From a checkpoint of a small image classifier.
Model: 4.3M parameters, 32-pixel images, arch resnet, depths [2, 3, 3].
Training: adamw at rate 0.0021, 27300 steps, batches of 256, held-out accuracy 90%.
Data: 48750 training examples, 143.4 epochs.
Rows from block 4 of a small image classifier, named by matrix and row number. Rows with one number belong to one channel. Each number is 200 + 20 x the weight over its row's rms, rounded and kept within 0 to 999. All counts start at 0.
After each channel's rows are labels from the 100 images, of 14848, where the channel reaches its highest value: "peak on" is the class under the peak. Only what is clearly more common there than usual is listed. The data: renderings of 100 made-up gadgets, each built of a few solids, in any pose. In brackets: how many of the 100.
# convs0: first 3x3 conv (model.blocks.4.convs.0.weight, 128x128x3x3, each kernel summed), inputs 0-63
# convs1: second 3x3 conv (model.blocks.4.convs.1.weight, 128x128x3x3, transposed, each kernel summed), outputs 0-63

convs0.53,220,168,190,176,225,182,189,197,177,184,231,205,163,192,189,209,198,168,233,174,227,222,201,213,198,186,201,177,188,187,205,192,176,190,168,193,185,200,214,225,179,189,205,144,181,211,201,198,198,223,190,181,224,169,215,192,189,181,196,192,181,200,189,214
convs1.53,197,220,203,187,170,207,212,216,199,239,187,206,220,200,214,201,180,219,200,198,202,190,184,190,202,130,191,199,187,202,174,172,199,209,207,170,215,176,196,201,206,244,191,172,187,216,226,201,161,190,203,179,180,225,203,205,218,199,219,191,215,227,223,164
peak on: second colour (82)

convs0.110,180,198,189,207,222,140,177,213,199,199,203,192,181,166,207,197,213,207,198,193,143,214,218,193,219,169,208,203,211,209,220,199,195,203,160,237,209,207,210,194,176,183,211,215,228,205,204,219,208,191,206,231,152,203,189,199,206,198,157,227,212,201,244,212
convs1.110,215,184,188,209,190,165,219,182,210,167,177,175,164,202,183,206,187,196,234,170,186,193,205,204,187,186,181,215,161,227,202,199,168,190,153,184,233,207,174,208,223,158,207,188,183,200,190,175,231,208,214,221,218,194,164,173,204,195,169,201,227,194,201,203
peak on: main colour (64); second colour (34)

convs0.17,233,194,216,197,222,186,240,181,175,178,172,182,202,214,168,216,228,195,188,179,194,195,216,237,219,213,194,196,178,157,146,220,195,224,201,182,192,229,210,175,183,198,212,207,210,174,196,161,184,217,187,222,215,169,239,194,240,168,198,185,186,198,202,226
convs1.17,224,183,180,226,193,173,205,187,183,209,177,188,190,213,186,189,209,194,202,203,188,211,227,196,207,199,173,172,171,209,191,175,195,217,208,183,220,198,173,188,189,186,158,177,201,184,173,220,221,163,197,226,220,217,220,185,229,206,171,172,219,177,198,164
peak on: main colour (52); second colour (47)

convs0.73,170,211,168,195,199,181,218,188,162,162,183,212,199,182,206,206,155,153,209,169,194,227,204,206,227,239,180,210,215,149,221,213,144,171,196,194,197,242,207,209,203,207,176,190,208,211,165,175,217,190,184,194,206,198,216,203,200,197,186,216,186,168,200,176
convs1.73,156,193,196,209,201,215,204,216,206,187,202,174,159,187,213,181,167,184,181,202,184,207,183,170,161,188,213,202,179,179,219,170,208,188,215,193,217,172,184,190,200,200,210,149,199,192,166,218,143,179,221,190,183,191,155,159,199,201,172,200,180,195,191,172
peak on: main colour (49)

convs0.20,207,182,199,203,186,177,195,187,208,195,208,158,201,177,180,213,203,219,167,164,198,176,222,157,192,171,238,185,174,224,205,221,208,196,216,210,234,209,135,194,191,185,219,214,193,194,181,183,187,234,207,224,217,197,175,198,213,211,189,212,231,225,233,169
convs1.20,202,198,209,177,188,173,217,194,210,187,162,172,202,191,212,198,211,207,242,187,182,179,216,165,217,188,189,220,154,177,200,175,170,203,182,177,200,225,193,214,226,210,201,202,192,226,213,175,182,204,215,183,198,160,207,197,208,199,202,198,201,201,184,189
peak on: second colour (72)

convs0.43,192,202,206,188,205,174,186,165,210,156,183,182,158,212,195,214,202,188,212,169,171,217,205,200,215,173,173,170,210,197,193,192,180,180,192,168,208,197,163,207,183,190,214,215,185,208,213,214,178,206,201,161,195,159,249,180,200,177,186,228,198,195,191,180
convs1.43,201,207,184,184,213,210,159,184,215,197,239,213,222,183,166,182,173,207,197,176,198,215,150,180,162,198,206,184,198,220,182,196,186,199,193,193,172,187,192,226,205,215,192,197,210,199,188,157,210,197,220,221,213,195,173,186,172,206,222,193,182,252,203,204
peak on: main colour (30)

convs0.81,191,215,188,194,205,171,228,150,203,207,232,181,191,212,180,218,192,218,164,184,172,181,186,207,209,207,217,202,187,198,208,225,214,187,206,214,199,200,203,226,175,206,214,209,198,223,193,162,189,191,164,209,203,199,173,228,191,189,201,215,205,197,211,220
convs1.81,222,195,158,168,215,182,207,155,207,174,210,200,186,183,206,182,235,199,204,205,171,196,219,182,237,238,179,185,205,239,228,216,185,212,186,185,237,191,197,201,212,193,218,211,197,223,181,160,215,198,218,173,176,195,186,222,203,209,216,198,203,206,196,209
peak on: main colour (80)

convs0.41,193,232,199,236,217,213,179,184,218,221,199,225,200,222,221,226,202,224,172,178,195,186,180,200,211,182,233,213,183,225,210,210,219,221,171,204,189,226,198,212,183,224,185,216,201,204,215,169,205,204,166,219,191,202,220,233,208,206,185,191,221,214,246,186
convs1.41,202,193,209,163,177,177,190,176,194,189,216,200,220,198,195,193,228,208,243,203,205,187,196,197,207,216,193,201,154,212,186,219,177,212,191,200,196,207,206,214,229,180,205,228,209,202,192,185,219,195,206,204,192,156,192,188,183,211,186,186,225,192,176,200
peak on: main colour (41); second colour (37)

convs0.14,202,203,195,213,222,192,196,192,188,170,193,164,174,209,208,179,198,178,230,178,207,197,195,206,180,236,211,199,181,198,192,230,164,186,183,202,189,146,206,207,198,162,211,199,212,221,198,217,220,175,200,225,217,147,186,195,216,193,206,178,195,193,172,226
convs1.14,199,202,198,178,179,179,206,206,160,200,180,156,151,201,212,200,207,191,207,221,188,198,193,180,222,184,204,207,194,178,193,206,168,206,181,133,203,206,181,182,186,213,204,175,222,190,213,203,201,213,216,199,212,227,220,180,195,194,181,210,214,176,213,164
peak on: main colour (59); second colour (41)

convs0.27,202,204,189,190,232,206,193,197,179,218,207,165,236,191,181,196,183,182,201,179,206,214,188,214,240,179,188,193,229,176,231,168,159,212,174,179,178,195,179,198,201,199,171,193,180,192,178,167,202,179,174,183,177,178,225,198,192,196,190,197,187,207,201,187
convs1.27,214,196,190,218,207,212,222,227,175,163,195,190,190,204,185,167,189,156,196,196,179,194,156,202,180,197,194,176,149,218,225,173,180,211,211,196,212,190,209,150,196,200,207,175,202,185,190,213,211,195,219,172,176,193,183,171,162,187,179,194,170,176,174,205
peak on: main colour (76)

convs0.123,189,178,195,210,207,218,230,216,195,222,187,197,212,211,208,217,179,215,189,194,171,188,171,191,189,173,210,193,178,239,190,189,227,168,212,203,184,206,195,199,183,201,179,166,200,201,208,202,195,193,213,212,179,211,173,218,195,213,199,192,178,230,239,191
convs1.123,199,223,203,172,202,188,194,167,206,203,175,201,229,207,190,188,209,224,198,214,221,140,194,183,218,174,199,195,149,187,178,185,196,185,204,145,225,223,191,218,206,205,192,213,180,192,189,167,188,179,194,217,211,173,222,210,205,215,227,190,221,217,197,157
peak on: second colour (40); main colour (33)

convs0.33,178,218,171,199,225,173,205,210,237,192,205,210,212,197,222,213,191,221,178,178,187,212,164,199,231,195,220,150,182,207,196,202,218,186,223,217,226,165,206,191,175,199,209,198,190,188,183,233,194,200,180,205,163,199,220,181,231,203,201,204,152,198,147,196
convs1.33,221,191,225,200,231,186,206,180,173,193,198,190,194,173,184,181,186,198,170,217,179,185,184,217,205,160,202,199,179,176,197,179,189,216,197,195,186,163,183,215,176,207,175,198,204,211,198,192,156,199,215,253,212,191,189,200,165,180,197,209,191,215,179,211
peak on: main colour (35); second colour (30)

convs0.94,197,206,185,208,171,180,193,185,201,199,194,182,197,174,176,120,201,206,157,221,188,187,186,207,204,210,204,231,163,172,197,159,166,200,212,211,189,186,202,200,176,193,202,182,207,176,253,194,219,187,174,204,214,190,213,196,196,218,192,207,196,200,180,236
convs1.94,202,192,183,194,194,192,211,166,210,217,174,179,172,192,206,183,197,194,198,171,192,217,189,189,235,204,220,207,208,208,176,261,215,185,207,170,228,203,218,239,214,185,189,169,153,186,179,190,221,198,207,216,232,220,175,204,221,239,215,207,216,184,216,180
peak on: main colour (68); second colour (29)

convs0.5,165,148,189,216,217,180,194,190,207,171,207,186,152,184,216,177,196,186,197,171,174,217,211,162,191,202,199,174,185,206,203,222,163,190,200,205,212,188,189,185,191,199,194,166,200,191,172,212,204,195,233,218,161,181,199,166,214,188,175,207,182,181,181,179
convs1.5,198,206,183,172,160,183,170,163,223,228,154,194,214,228,212,185,206,233,247,174,188,197,208,187,195,172,201,158,166,215,185,224,198,225,197,199,229,206,194,224,223,197,174,189,191,216,198,210,180,218,220,216,188,175,240,183,175,229,207,183,238,207,196,181
peak on: second colour (65); main colour (32)

convs0.36,186,175,197,223,187,183,171,193,213,191,171,190,177,180,185,221,203,201,175,185,225,179,186,210,169,223,202,157,180,155,228,214,185,170,210,225,174,195,210,196,200,187,198,208,199,209,204,165,220,217,188,197,156,205,170,214,195,174,193,161,178,203,195,201
convs1.36,212,184,223,208,193,164,207,186,178,219,214,199,187,172,200,167,220,191,208,181,175,219,208,204,212,155,213,216,198,173,170,174,181,205,180,176,185,209,174,191,209,191,188,153,208,209,201,187,184,191,261,218,196,193,210,180,217,193,153,214,195,186,196,187
peak on: second colour (50); main colour (46)